Weights of a small image classifier: 122500 training examples.
Rows from block 2 of a small image classifier, named by matrix and row number. Rows with one number belong to one channel. Each number is 50 + 10 x the weight over its row's rms, rounded and kept within 0 to 99. All counts start at 0. After the name is the row's rms in percent of the matrix's.
After each channel's rows are labels from the 100 images, of 14848, where the channel reaches its highest value: "strongest on" is what is common among them; "lies over" is the class under the peak. Only what is clearly more common there than usual is listed. The data: made-up road signs on poles. In brackets: how many of the 100, against the usual share in percent.
# convs0: first 3x3 conv (model.blocks.2.convs.0.weight, 48x48x3x3, each kernel summed), inputs 0-47
# convs1: second 3x3 conv (model.blocks.2.convs.1.weight, 48x48x3x3, transposed, each kernel summed), outputs 0-47

convs0.32 080:52 33 48 58 58 52 44 51 45 56 40 53 52 53 70 49 50 44 55 36 51 53 57 46 31 79 66 66 40 46 46 43 51 43 50 59 51 43 60 52 54 38 24 54 64 38 55 47
convs1.32 083:47 64 56 57 56 54 52 58 59 48 64 60 48 42 26 43 60 56 42 61 45 58 30 48 63 17 55 41 52 50 57 54 60 39 58 53 40 49 52 41 53 42 56 39 38 55 41 36
strongest on: & (25 vs 3.6)
lies over: face (61 vs 24.1); symbol (39 vs 2.3)

convs0.16 117:50 60 36 14 47 27 51 57 51 42 65 49 36 51 40 45 32 52 44 53 50 44 43 38 55 55 56 44 54 42 53 60 57 39 41 32 52 51 40 38 45 52 57 46 44 53 48 38
convs1.16 109:60 30 40 48 49 56 43 48 47 46 40 53 56 38 74 63 63 39 43 57 48 55 44 51 39 30 55 65 39 42 52 56 38 48 52 65 43 46 52 47 50 29 43 40 63 48 32 57
strongest on: arrow right (49 vs 3.6); bar (27 vs 3.4)
lies over: face (95 vs 24.1)

convs0.35 085:59 58 49 61 47 45 53 52 71 39 37 42 45 29 62 42 44 34 45 27 45 42 45 50 35 61 53 62 43 50 45 57 48 45 37 54 53 47 58 37 50 21 51 49 57 44 45 49
convs1.35 080:45 33 53 69 53 52 52 56 55 51 46 46 57 28 31 53 46 42 46 54 44 68 51 47 48 40 60 45 51 41 53 55 28 44 63 47 46 46 38 41 38 41 32 40 33 62 41 41
strongest on: triangle sign (47 vs 20.1); black face (43 vs 8.7)
lies over: face (90 vs 24.1)

convs0.43 086:47 36 50 32 44 44 50 41 53 35 54 50 41 23 29 55 47 50 50 49 41 46 46 36 51 44 55 44 28 44 34 55 36 42 52 49 43 53 46 40 51 52 34 50 32 40 49 64
convs1.43 084:47 63 33 70 44 49 55 49 56 37 45 52 54 35 62 55 41 51 34 36 54 48 45 56 55 54 47 44 51 45 62 50 70 40 60 60 62 52 71 46 46 43 31 42 41 64 41 38
strongest on: yellow face (29 vs 8.3)
lies over: face (79 vs 24.1)

convs0.27 079:41 44 33 67 57 34 48 60 66 29 52 54 51 37 58 43 47 74 42 53 46 60 40 60 56 68 51 49 51 45 47 40 45 58 63 47 51 56 53 70 52 58 33 63 54 48 48 49
convs1.27 073:61 46 51 39 39 63 31 34 42 61 52 41 61 45 33 44 39 45 51 55 50 44 41 43 39 50 49 37 53 67 41 57 39 39 64 39 56 38 53 33 70 50 60 55 53 38 43 47
strongest on: 20 (55 vs 3.8)
lies over: face (94 vs 24.1)

convs0.30 104:60 51 30 48 50 51 24 54 44 61 60 55 59 65 42 70 61 45 65 56 46 54 59 33 38 61 43 39 41 41 55 40 53 38 49 61 54 57 48 49 54 54 55 39 30 49 60 53
convs1.30 091:54 67 45 63 52 53 55 53 53 38 55 60 69 41 37 42 57 67 39 39 57 62 38 59 55 39 53 48 50 65 29 42 60 40 44 54 45 61 62 56 29 44 40 38 45 48 52 52
strongest on: crescent (45 vs 3.6); ring (30 vs 3.6)
lies over: face (90 vs 24.1)

convs0.24 086:40 48 50 56 58 41 37 56 51 34 19 45 45 37 73 40 51 56 26 49 50 55 50 53 39 65 47 44 52 54 56 53 47 57 47 40 41 44 51 63 60 54 47 63 65 38 43 50
convs1.24 063:62 47 62 50 51 59 49 42 45 40 48 70 51 61 36 41 53 46 57 57 50 37 58 66 38 27 62 56 52 66 42 45 29 44 70 46 45 52 29 45 49 45 50 46 43 43 58 44
strongest on: red face (27 vs 8.6); blue face (26 vs 8.4)
lies over: face (57 vs 24.1); symbol (42 vs 2.3)

convs0.41 108:61 60 43 45 49 22 50 69 61 45 57 36 40 56 37 46 57 53 43 42 46 52 43 59 46 56 55 46 48 25 59 63 42 52 44 41 38 52 41 48 56 56 52 51 48 51 34 24
convs1.41 113:66 42 48 32 53 45 43 41 46 33 33 40 64 32 38 69 51 44 31 42 58 46 43 49 48 40 50 36 45 46 43 28 50 42 52 37 42 49 45 43 48 36 39 56 55 53 54 52
strongest on: bar (52 vs 3.4)
lies over: face (95 vs 24.1)

convs0.34 103:50 56 52 70 54 43 42 68 54 57 66 51 32 49 59 61 48 55 52 56 39 46 53 47 43 35 47 56 53 42 40 55 35 52 30 42 46 67 54 55 42 34 48 57 22 53 47 42
convs1.34 106:47 55 55 36 50 53 49 54 49 31 52 47 61 38 37 42 40 56 53 47 60 66 35 46 70 47 61 20 44 53 56 51 65 28 59 42 46 47 60 59 54 50 53 43 37 54 48 59
strongest on: orange face (29 vs 8.3)
lies over: symbol (73 vs 2.3)

convs0.28 136:53 36 51 61 35 46 55 37 41 51 67 35 69 51 57 31 54 28 67 54 53 45 51 41 51 53 64 63 37 56 49 63 53 48 52 57 50 37 49 35 44 47 57 42 57 58 65 43
convs1.28 094:45 54 64 51 47 60 65 63 40 62 63 42 55 38 57 56 60 66 33 51 57 64 45 52 45 39 32 53 60 63 45 46 50 57 53 61 43 30 46 45 46 58 45 36 43 41 28 43
strongest on: star (34 vs 3.6)
lies over: symbol (70 vs 2.3)

convs0.11 102:54 47 33 45 46 37 42 41 51 47 43 37 39 56 36 59 55 55 68 39 47 39 50 46 34 51 44 31 49 47 51 40 43 35 31 52 51 58 43 45 49 35 43 46 22 39 58 44
convs1.11 115:64 66 56 58 58 58 56 59 33 66 56 53 50 56 53 28 57 59 41 33 53 48 58 52 57 42 64 60 44 48 48 40 61 64 46 70 36 44 52 58 49 41 58 48 65 43 43 36
strongest on: red face (28 vs 8.6); crescent (25 vs 3.6)
lies over: face (77 vs 24.1)

convs0.38 123:53 56 44 35 47 52 44 37 28 46 33 52 57 33 53 40 34 40 40 33 50 40 45 48 28 47 40 59 49 48 36 49 42 54 25 48 39 33 45 45 43 46 41 47 43 50 51 46
convs1.38 107:61 38 41 60 46 51 41 58 51 50 67 46 63 68 66 48 47 49 67 60 57 58 45 63 52 37 48 39 49 50 63 53 59 44 63 60 52 49 59 44 50 75 60 47 62 72 45 55
strongest on: heart (50 vs 3.4); blue face (28 vs 8.4)
lies over: face (66 vs 24.1)

convs0.39 086:39 57 38 62 25 50 48 48 41 46 59 57 27 32 46 47 47 52 61 37 41 32 55 55 45 47 52 48 48 42 47 53 52 68 34 37 36 48 43 63 36 50 55 39 44 36 51 48
convs1.39 091:70 41 60 57 78 50 44 49 61 42 48 52 51 40 62 54 57 55 32 57 45 48 38 47 68 41 60 37 58 48 63 44 55 33 53 54 53 58 42 37 44 39 52 48 49 69 43 40
strongest on: crescent (44 vs 3.6)
lies over: face (82 vs 24.1)

convs0.46 122:49 39 48 53 49 43 61 51 56 46 51 35 46 57 46 47 47 50 61 37 41 43 36 33 49 50 63 61 40 36 47 56 50 39 44 56 42 50 20 30 42 51 50 37 52 32 54 28
convs1.46 100:58 42 38 29 70 43 44 52 53 49 52 45 39 55 29 62 59 57 50 48 70 43 43 54 63 41 61 47 51 40 37 47 46 46 51 54 31 40 35 46 42 61 39 40 46 64 52 64
strongest on: crescent (47 vs 3.6); struck through (42 vs 14.9)
lies over: face (63 vs 24.1)

convs0.4 096:53 41 53 55 39 55 54 52 53 54 39 50 41 83 54 60 48 43 68 32 45 42 62 38 31 45 53 43 41 40 39 46 56 36 44 52 48 45 49 43 60 39 51 46 38 43 64 35
convs1.4 098:63 54 49 45 59 45 43 46 57 32 49 65 61 32 41 29 61 70 39 51 59 53 30 52 68 43 69 42 49 51 53 45 55 48 39 46 42 53 43 61 42 55 47 41 62 61 54 54
strongest on: heart (32 vs 3.4)
lies over: face (65 vs 24.1)

convs0.19 087:52 59 56 49 35 46 48 37 45 39 55 35 55 51 51 55 35 39 39 36 51 58 61 59 48 49 41 41 46 45 50 46 33 43 58 38 35 37 51 48 62 49 39 32 55 53 28 26
convs1.19 100:64 39 48 39 44 60 32 53 42 39 47 46 66 36 60 42 57 53 50 58 54 63 30 46 40 47 35 57 53 62 64 58 49 47 40 54 44 36 62 45 47 60 33 66 68 54 51 56
strongest on: black face (29 vs 8.7)
lies over: symbol (57 vs 2.3)

convs0.29 107:33 51 48 43 52 57 38 45 53 44 62 53 36 48 57 54 36 50 51 62 55 47 67 42 39 62 36 44 46 69 50 37 53 48 65 27 60 50 56 62 54 40 57 54 24 50 54 58
convs1.29 092:60 43 39 73 39 64 54 58 55 35 58 63 72 50 37 34 53 58 59 49 41 53 35 40 55 54 45 52 54 42 46 66 61 38 54 61 51 47 61 41 49 60 31 48 55 46 41 43
strongest on: yellow face (28 vs 8.3)
lies over: face (69 vs 24.1); symbol (27 vs 2.3)

convs0.44 101:33 31 46 38 55 32 46 35 45 44 48 57 50 27 40 26 57 50 37 46 56 51 37 40 56 56 49 52 49 34 24 47 44 48 51 42 47 51 33 54 48 46 46 55 52 52 59 48
convs1.44 076:49 57 49 65 37 32 58 57 37 43 49 43 54 29 64 51 57 52 63 51 49 59 60 46 49 42 36 41 41 50 53 58 46 42 54 48 72 63 34 36 47 44 51 29 48 52 52 71
strongest on: triangle sign (41 vs 20.1)
lies over: face (84 vs 24.1)

convs0.37 084:48 48 43 57 32 46 40 57 45 52 65 49 45 62 30 52 65 53 66 55 31 51 57 34 50 48 61 73 52 38 46 58 40 40 47 47 38 70 39 43 45 57 52 44 50 44 44 37
convs1.37 081:72 53 60 27 78 46 52 56 64 48 43 54 53 35 49 46 44 57 31 45 57 56 40 55 54 42 63 34 51 55 61 46 58 44 53 56 45 51 31 44 42 52 46 50 56 60 57 58
strongest on: heart (41 vs 3.4)
lies over: symbol (77 vs 2.3)

convs0.22 082:53 59 52 59 43 36 52 51 40 44 56 49 39 34 31 51 48 43 47 60 47 52 24 51 56 34 39 31 59 48 48 31 34 49 50 54 57 59 47 53 47 47 59 56 24 50 55 63
convs1.22 086:58 58 53 39 55 40 46 57 64 26 46 60 48 50 38 66 43 50 41 44 53 57 49 69 44 53 58 29 47 41 51 47 42 40 46 48 50 55 42 47 39 40 42 50 26 63 35 34
strongest on: triangle sign (43 vs 20.1); crescent (26 vs 3.6)
lies over: symbol (83 vs 2.3)

convs0.5 134:25 50 49 43 44 42 47 53 37 42 57 61 37 51 48 48 27 38 44 73 54 34 29 61 62 41 40 50 52 47 53 45 58 53 55 44 62 50 53 56 54 56 55 42 29 53 51 59
convs1.5 144:37 53 59 45 47 56 50 58 40 34 57 51 49 67 34 55 35 41 56 56 55 54 42 44 54 56 52 30 55 43 40 54 45 30 62 40 45 50 55 43 56 50 41 55 14 49 49 49
strongest on: yellow face (29 vs 8.3)
lies over: face (77 vs 24.1)

convs0.21 086:42 42 52 27 50 41 52 40 41 46 64 62 55 33 35 32 48 53 36 51 40 52 37 56 53 29 42 51 51 49 36 54 35 52 49 47 46 50 33 45 46 39 49 46 39 47 37 29
convs1.21 085:54 60 23 56 43 33 60 50 39 64 36 49 37 32 70 56 46 47 48 43 39 37 54 51 61 49 50 39 51 57 52 54 47 50 45 63 73 61 52 43 51 51 38 41 57 53 54 62
strongest on: orange face (28 vs 8.3)
lies over: face (92 vs 24.1)

convs0.13 096:27 47 61 32 50 37 44 51 39 52 43 38 32 57 44 54 44 40 54 54 35 30 31 53 49 47 47 43 43 53 40 50 48 48 59 41 31 49 38 51 42 46 41 53 41 30 43 58
convs1.13 097:61 59 39 56 42 54 62 55 56 52 52 73 58 59 69 42 59 48 34 46 45 62 54 57 58 37 50 45 51 39 61 42 58 41 41 53 65 47 71 35 60 46 53 56 50 58 54 29
strongest on: triangle sign (53 vs 20.1)
lies over: face (83 vs 24.1)

convs0.33 134:39 39 58 55 47 54 53 29 37 53 32 53 44 59 37 39 51 35 54 45 49 27 36 67 52 21 47 42 40 53 43 44 50 53 52 53 55 41 49 63 53 49 37 42 53 42 54 57
convs1.33 153:53 57 61 57 29 60 48 51 58 62 62 47 40 62 34 57 45 29 47 31 37 41 47 43 45 49 40 56 39 40 45 36 51 40 37 41 48 31 52 36 57 39 58 47 44 42 44 41
strongest on: black face (27 vs 8.7)
lies over: symbol (48 vs 2.3)